Weights of a small contrastive audio-text model: text encoder norm layernorm, batches of 128.
Rows from block 3 of the audio encoder, named by matrix and row number. Rows with one number belong to one channel. Each number is 500 + 25 x the weight over its row's rms, rounded and kept within 0 to 999. All counts start at 0. Numbers have three digits each. After the name is the row's rms in percent of the matrix's.
# conv1: bottleneck pointwise conv (encoder.blocks.3.conv1.weight, 64x128x1x1), inputs 0-127
# conv2: growth 3x3 conv (encoder.blocks.3.conv2.weight, 16x64x3x3, transposed), outputs 0-15, a 3x3 kernel for each
conv1.10 085:507476499475512515429469475504493479522485480504520501455498531493535475511482532511480479552522506492532494517472502501515491509476540463520534511535551489503493495483440505506491508533493529472513524469492517493506491495496492499537531525481496484535526503550457491541476470512518529515492443431502483492497486486493519494513540485483512471498469512486460500518525515476514459554461
conv1.11 070:486466490515488530500493548459463521469515512536526547487479549511525498521512495494478461492490481472554487480449499505492525523499473507511566521493492510469492486483449520486496478520519555506492480485536479523504481495500497499526544490503512496443541478476490510490491516498487439518514532510476514479485522501470517537416462475505486478497481518525510529498513513493498510504507
conv1.12 107:467500506527522477507523553526515539474486522506480484429504493461500477491487515523530468508507457479481498485534539474515497469506520495502516504491563555523477486465494482482507527478516561496488520472455504515486486477460502502487482480504495491513517526552475478483477490494516541518503469476532491482506458464506496492543482527500505537519516511516530488501507499465445535503456
conv1.13 097:500491522479490494487483520476502488490510530520543519472520497499503492520494517506480536505484499497516506440474471517531472497464507470502503556473602484533480491526499510463500487520512540480454491532488518480471499527482501523508492499488502496477457492509469542549537501513460463525517513491566527464467507521501489531479522440509528466492495503477519507485519468503489507503510
conv1.14 101:433483507512531534499462482512518508502472478502461465446508533493507550535491510504457533550523478503522482449520501535493470486484464513483516511526515484485490505507461543508504475471490527514452520506491499517503484485509493498510507476489484525519466486500502529523566453477533525480541472492509478509482531522495508536505523476487507485455541470520506532504488484523478492482549
conv1.15 098:476463515510520519487523502490496486473497504499481518490512552515509482499536485489532492500483471465484507479489503501472530522486446500511488542517498498544464471504484475484528502489458574457539493473524520559472513453529499515549498519501463511505518479473526475466469467498517503489575485491525509502501521488489459535506510496508475472496522549542516507506498482487505461509462
conv1.16 092:528567472500479461501483499470466520551533466505484527545497512501495534464562453528494453483498527485463462478519456477516539492502513494501511495520498448451502496469498504529516486545492533516517503531478513506478517512515507530460495463508504473507530489539510495506504505482499518486493493511531466479492520457512477457469510481532501501505475466457493488472511515482465487520487
conv1.17 111:461514510487502488501485511443481503531528511483519480522478506528493468502487524523453589504505541484497482494483465513516499506561471468500494485524479463500478556478478445505504482509473499477433491532503483500494535526498527469572527504499522500478476465458489504505473535513497475474483538522475512494511482510495469495480488503506464507488543520490526507480520507511498507491524
conv1.18 149:511458486504469496466480511606509497501467601501541486484499502479492482507514485477470476482466493525532504441477466492514496458497513497510502443484497488496495469481519505509487464506503483515489490494496493504580521510482502502474483498505494481477492498476543479471502533477504470514468511500491523552514470475512509484503495489503510488509493484538478492494474500494517455480496
conv1.19 100:491494494524489496454498486483489483523512487523505480528543516484511531512506501505528505542466483476479547525468489508474465529506492448525484524506499482521487509512471492520571451483474528459545512446501555499502522482490536508554497489526511466519479485486505506474543494487536482458548473511477491507489517475491518506521490563501490479510504508505465505554488528523514478501530
conv1.20 124:515531534491507495494544482513479488521477455480492505510465520539513502492529464504514458498498493538492460536535426500512464511464534491491490445513495509507525490561511453531533457508511460530498464515482492455498511487513456507433530509491507471514559519500516530509511545509509491483494523495492530516512476516480492490493516500521494468530489492468528522484514502527506490484515
conv1.21 109:513493460470507493498504489447497449493463510498484452479499491490441504458465506492534534519496521517507457491549468511532505490494453480487532493499480535465438478509541489508496466488484469481512534461537492531501534505485479488471469464508471480511482519518496478545471453481488535536521526551500499506511498509516489454474500511491528502514482497519516494457509515490508473504475
conv1.22 089:446512534520511492507508453552516503478509524488502489472506497497498484510525525523502476524499488470507515489525536512505506489471484489455493483509503538511530486463508481457502535438527458527484507495518519499509460528521497473474486473508500523525492525489531517501487510524471585520453488487502472478514519507518508496531493528489489576511532509578502521472514510512509537512520
conv1.23 088:509496492522507491484493533491485525531474487534477499472491525468493496493518510520497503508513477485491475509488515508501535491527510471498529480497495523474482530467475503521514511462478545510502517491509513521488472503493525507481509468518472533594533530508527517527467524518462517543479450487469436551499468469472512498502497572501482551493529505467532516494524545466477516508478
conv1.24 082:524523484475521519494488491494479512532518493507515495515479481453486476489522517456489504500484514451481491462503497520513535499534524483553519528488497501533492530498513484508509523529509464516488502509500511460483536516475516527435507504504493500541468503527501559507549540522484474503518497462513491503467460479483487512489493492527512518475509484436461498480552536530451496480427
conv1.25 083:505508513504527507466509557463464515494477482520506473471496523519469455479508536474477479533520482504542537478486479497507489510502516500512531523497546514518492522498454525546507524530511529494482504482473533486460531518499507523460488474496546450453482476479487511505514558455507491471549496516494493491480479493502502492473480552499481461499572481498500503480547510477528506496494
conv1.26 108:510533491494502537554501543507500502519504483512510505552510488498486546514486504514497514487512490493491494524513516523516552463458524537470483494477459455470510510488507525493529417521500487511535515487499493523523486523502499499462501485488427500483534497457503499524441522458481526554491504505455508531514506504499512491484479529475504533500511497485508458524495509481571485519492
conv1.27 097:501502515498466521460453503488503504517510524484528513485519493533465457473495509508482526493489467525512471518534538527539457462520513484464466499481526458500554452502488526481480475509504493467551515532481519505479455519509479501556490512493520492507492465497466475494517506509572508484501496562495494508486495462487522449490505465482479494501484497499507455516498511515565489495488
conv1.28 091:473479479513495520462450496457505475503500525520525530517492508495536458547505497532510522469484511501497460459488473501488493506472498509491536594499526477484489507503504486509479501478526504500468495470496483502510495473524526499552497512512508472460467519517519494498569516493483499505484480440560528522484528491494489520562548516516501510473496496522499529530469530517516482511522
conv1.29 121:520469519526497532475472457506494458531497513476496510541532504480501445484503494549541515500508472518521480572477512491464495514495498498515529504448547480477483538530492494466473456484518478496515512419519484484503506517487529501524545475494494447513512508513515477476497459480501485513516534507469538502501508511481493526485476482509502493501446474497496465487482520492510467486457
conv1.30 107:484494456526509486515457534494458489512523505510506538490518506517523464504498494496517481477516496499511489476500552481539476467503497509519520567473517527486505501477495513496532503483520550510534520462502492524512546470478508461547524501537493511496542508531488498558463484525532499543503520519542494489493502494492511449535495491494484543499480532508530494545448507490472528539462
conv1.31 070:515533502535506507531510542550479500492487470521473493506490492471521552473483495468518467511493473499490497514448504516515492470489516497502468503467489468511484554520524533477508467529502469519518473488519501483508473454499530507500510489471463518492532528490452538473467488513483528480450478470502501535469490454501507475466536471524525531504520475526461481543510536533484460497461
conv1.32 068:484511529534461506528516482520473520532487482498511485511478555509520498539479528549519477547500487470515498550486496478487544474507491527462535467526534473461504510493483510491506461466482490504538489474506478483522453514474504448502514490450483502480478506504501513465454498502494474501491537491516487506497478523465533553484512550482516507503546522518489502545532527518525491463471
conv1.33 090:492511503482484562483477537497487478492487529509470492492523456549531445459471514510503509526495547498498509515495508510521497470506496527498521505471452458480525478533504478492472445561496476518468472515511482482520530492513494481492497490492462464517521455468468433509506472490523496539485470507501507490509481478497481552482498470478515521520491508488503480497468534455471539514475
conv2.10 083:476510489492509547480500487492483505490496532490510472493511506517512495487482462486538492488499558510546459501486534476531457509466527513461520519540549487462449477521483512477542487519462501513481502533508500445547503499472516492500521506497474498506532470508496466542505472491529522476452510516511479502504505478487521531510477543466553493509489486504523505535494487482522508490507509495492520515482483520464508440569545531457483
conv2.11 068:514495462534494520486513511510462502452485502534513481499500542520497499485482508540483513510497449495542508523539505463544546460423476483495519483521531502478480562464501487532501486507488532519479503498524468497502536494479513480479476506507510493493506509509481498503508489513509503517472536484517513487487533505480472516451522517458455523550496503485488492496512509511486539449499461514488524486521506446482553568535481496485476
conv2.12 073:496502459484529548478489511498497532515512504498479478521501464506513504505504511476496485500533520515526495506500470492516478513533496483539485479508510502503519483489494536504486493475526496482502471525538499518492492471503516524492528498510505455615470468529492450468492460499481513531489466506502475496478507474529510529490618505489520478473486479466507535467532500494452511517488519494496488470489531533535498475507470483506491
conv2.13 093:500483447519497545497491521507485497522517504487510496476505462516492498508458516457493500546507498492520509459549465477512503528463514508491492510498565509481486499544476475488521491506477463478531485514526505500521486541465504498526533491495458503487470596535440483492517472528503470545458512512523496494525494528487508495504484486540504548483508456505537477484505526477475502491507501485505514492497515502455517457515519513547461
conv2.14 100:517554508493499546500473446590517491503504482484506466456537498508486482490520526502546472489528487499512510506545495488488511459528514508531455482524507488512521492472516500501529526503490525514478505491502492518479465512495501511506508464516528482500460508520471524488522515487521509471453474518481504475505484477531494544542481484513502494466538494502525507475498466493498542560497490492504487470508497584512481448533524521496461
conv2.15 089:477426528548550494476520512486495535494486508501489515447520471506533496474445500489520550501464468490513510511516470467562525451476473529461511536518474506482512494497511526542507474505516516499534490495488459513512503482484515505495495492537530456490517490539483449503483513485518476504499503513498523510505521526479471481503469515491523461511512508504445528488527502488465546497498482474476482511519504529472541459537472512496470
conv2.16 089:475499566489507481516481487483480519533505489527512480540481478490509532511513454496496515473506508455499473504444528532482499530509487523488498501484516470474513480539483503492491483496512489531450557452425522563504497523458479482491527490506493497530508476481494523501498498477478504480586537468467466534494525520516485504532492483507513464481490519497509509524525472477502464501503497503502508503486515504457510452559492496497509
conv2.17 115:505484510474499539515490493462513490519469500498514514533516513479473515513513468492486490508464505511559460577505412472480571476546488503509479469511516514500494495515510537465513460512502496491506506519485473500525511514500476503505489496509466482488480534507420595495519497488502515509498489525507489475496520481489507502469508492554499464530495502474506482496478501517490516472470504502510488481495516502520489450521517530469471
conv2.18 242:489497506507511480510504521503488492481494495500522486493495534487505478486500509512503492490504497528498495507494516496494489477514510506487505492499497496502497496493504486517503524496486496478499494486507495498507489508514509499501495493491498544519491487495495480500465547509555497486491505483504505490496519500485489506538514486494488547479512487492503515500535509499487490492487499494510502504497489461610483573405503434661450
conv2.19 098:473517492511497500541512501525487509515485504468515500434529476548511483467496528545511493506454551456500497480467541557462473452550540473503503559509515477504509524504525492514509468510527495495524464515526493503489488464515494519541530492501491455523546447507496491501536534505495527507516498499476508468512481533516518489519457520468515473459543501497492485478489519504493516495478507502484486504499502477515501419520508510499510
conv2.20 121:512491498500489479529498507541485455494518513524544525522484552508516495505507497509508503458500542486502490483519466444476513593474509490477480503527491533489507461478483491511535531510452484492517481480487518513483506522489538538500511514471467479469470517493471444512514488472492519491477470463506547509480514503499481515547499463517484514461522483491525519494538507515501497488470454504529513510551505499488501436517503549466489
conv2.21 087:495497522473498499517532480511496488508504481471494498476448512528501466478529511520457525467512474472497551478509537547447408527526550505496507517491495500497479511512511496520531513506518443493514512533482468526492486528511488516481509461465507489447507490530478512516485489540465470503483501488529487494473494477475478506460525538485488530532487487483499520482495491500495481476525512516463490475499488479559496579462503498498488
conv2.22 085:498509492494514511507471503518547520513509515476481487531504472490470508533512529457462511506534494538460468537436502469493482543531486493518513495482481490515494518485450529496512488504534519505502526507474501476527459492529536492497506534506522482535521464526460536456502480503504488529491534480534482514497504483492524533445542483484529493521508470521532504514484455506498507503502511495488504499513529520588476518427505475472475
conv2.23 069:509548514468478487510461530530504486479522529487491512525541501524501457516511506493549481482490504519513464545487523505512458464522492492495555491521444484528515506494504534489479451512516520510460489499516485520495489473518504516498510502505528453535476457548497495481540526466483498529486472475506489516498508484496518495479544513484525478524513473480528498510522475503504506499468522491527487529490488538520457417536509521435527
conv2.24 072:526517494484458507467496531481495466499528529502491534513496524510463517482540496523473486464492556518498452456484538502452482544521492490526525507481510482476502474508518495503517497527442506540485506491488503535493510527546488462508512497466461493531465532509477499515530485515467471484478507522515511479490493512525507511481521454562524474475472518499511475494510515507497469509512497488485497512520523432523515437549541486470530
conv2.25 079:489526483464476551509506516517491500507478489492497544524493483530453531496540461524488482497485530483540477502530504547459466481549502514522500522529509461454489478497514504503536497496502462498511498501496508486530498507528483519501467492518461459560462536511526474482538466548474509495505524479479506498516495488532498481489538471501494527524499478470485535476513509536499486477483538532511488480497529470497562508555472514448510
conv2.26 087:482514522505492481525486493514531460508499526537472499536500471500477503478492518502526465557511491511432490482448524579473453541514469492517475500507502474517531526476503493525466532467514505492498533483442551507480487487500485520488494511517544483492531526435498492493515534502491497496517523472485505501519514534482485484445519491504437545543494471507522508522489471512532483477490486518521491497482518488528480512479486518487502
conv2.27 100:470482498528524507511508477485475513556497480506502490498505504503517458498462518450512564550482497481516482464512461532544462491457554546469459498514528474480505520537513499503484502486496458510497504505504496473517517507479501503502504503521463532473556520462480528480473574482472500537517490499460506527523461490491503507474483529516476514503472523490512492542490493482467524481527494504511509454509484474464499527492469525524466
conv2.28 093:488496536544517449464507478477511520523509491468524482503533504444509515467502521479464532505493475490544541510519506468473547524449527540498490479488538512496518453536484499493536529465498488498523536474498552482477507521488500491475510502515497536488446476532492495503516515496520489478497484502458513525519518496490498530469490509497510549519497501507506474512505497461504530511488499497515522535472500569497510491434521441541500
conv2.29 111:487543491515464482529497475478493483512496510487500474484511559520505494490481476488527505476460497498523509477525548539522506512445507504519524510505486526500490532465499516543515452486518496509495473496527500462503498527494517478491491501504522435527570458543530412523514504492479495487517486480477493501529490483497510467480478474483511564476534500472489512519469510477523469535468505493513489503483508480463485478542533489457483
conv2.30 092:495450517524535493520539473466508531498491525523489456509518516476524541479495470485506493511497509513529499520465491551551497463493495528461481506510567497539463507503454548488510491506527497493491507522498507523508517492479507494499520511529491551528518472462478459545491507505525545467498479481517497539503482506481540489467532525494475500493503523494486522513527502498527485478484496513502503512494535530467492491588441487462506
conv2.31 069:457493511555526477481512481494552475529467492480516507510422540531514527485488487519508495515505478483481506509452533529470448547510498509515490479477524507514488491514516504517455495505512539504472497487496535521438502510531489484487530483463501489503524497456504478544470558531522494469512483485535485502446465506570531463529494499490474511467526492512496499493497537523496481513509500511501485483494486527496455493468511502513510
conv2.32 070:489520553516494523508477454512512475518476500492515493509517567508489521514473446496501472492519495505532474531487551527442460451556509468523468485499498526498515520449506531524496479497510503456474506503496480509513510493496495505523490508494523454508549473497494523514510504493471528526495502451506481492544486465463527520477492487478471509513546516466524492518493501495497504490473509504546465500502515464576525487457509518491471
conv2.33 088:505469490474488527486546485486470515492535508518479500502462550518498478478529486512466555494506453519503492491501547480505510505527433478513526507498513485481486505531504500488498475500490506505467527524493517489468533480509477517489501495481471574451505512481518549458490497503507501522471496523485487526482474499516522441489490539490471524561461466512495496492488508519476502518500499506513506524489465438535495576494477485525466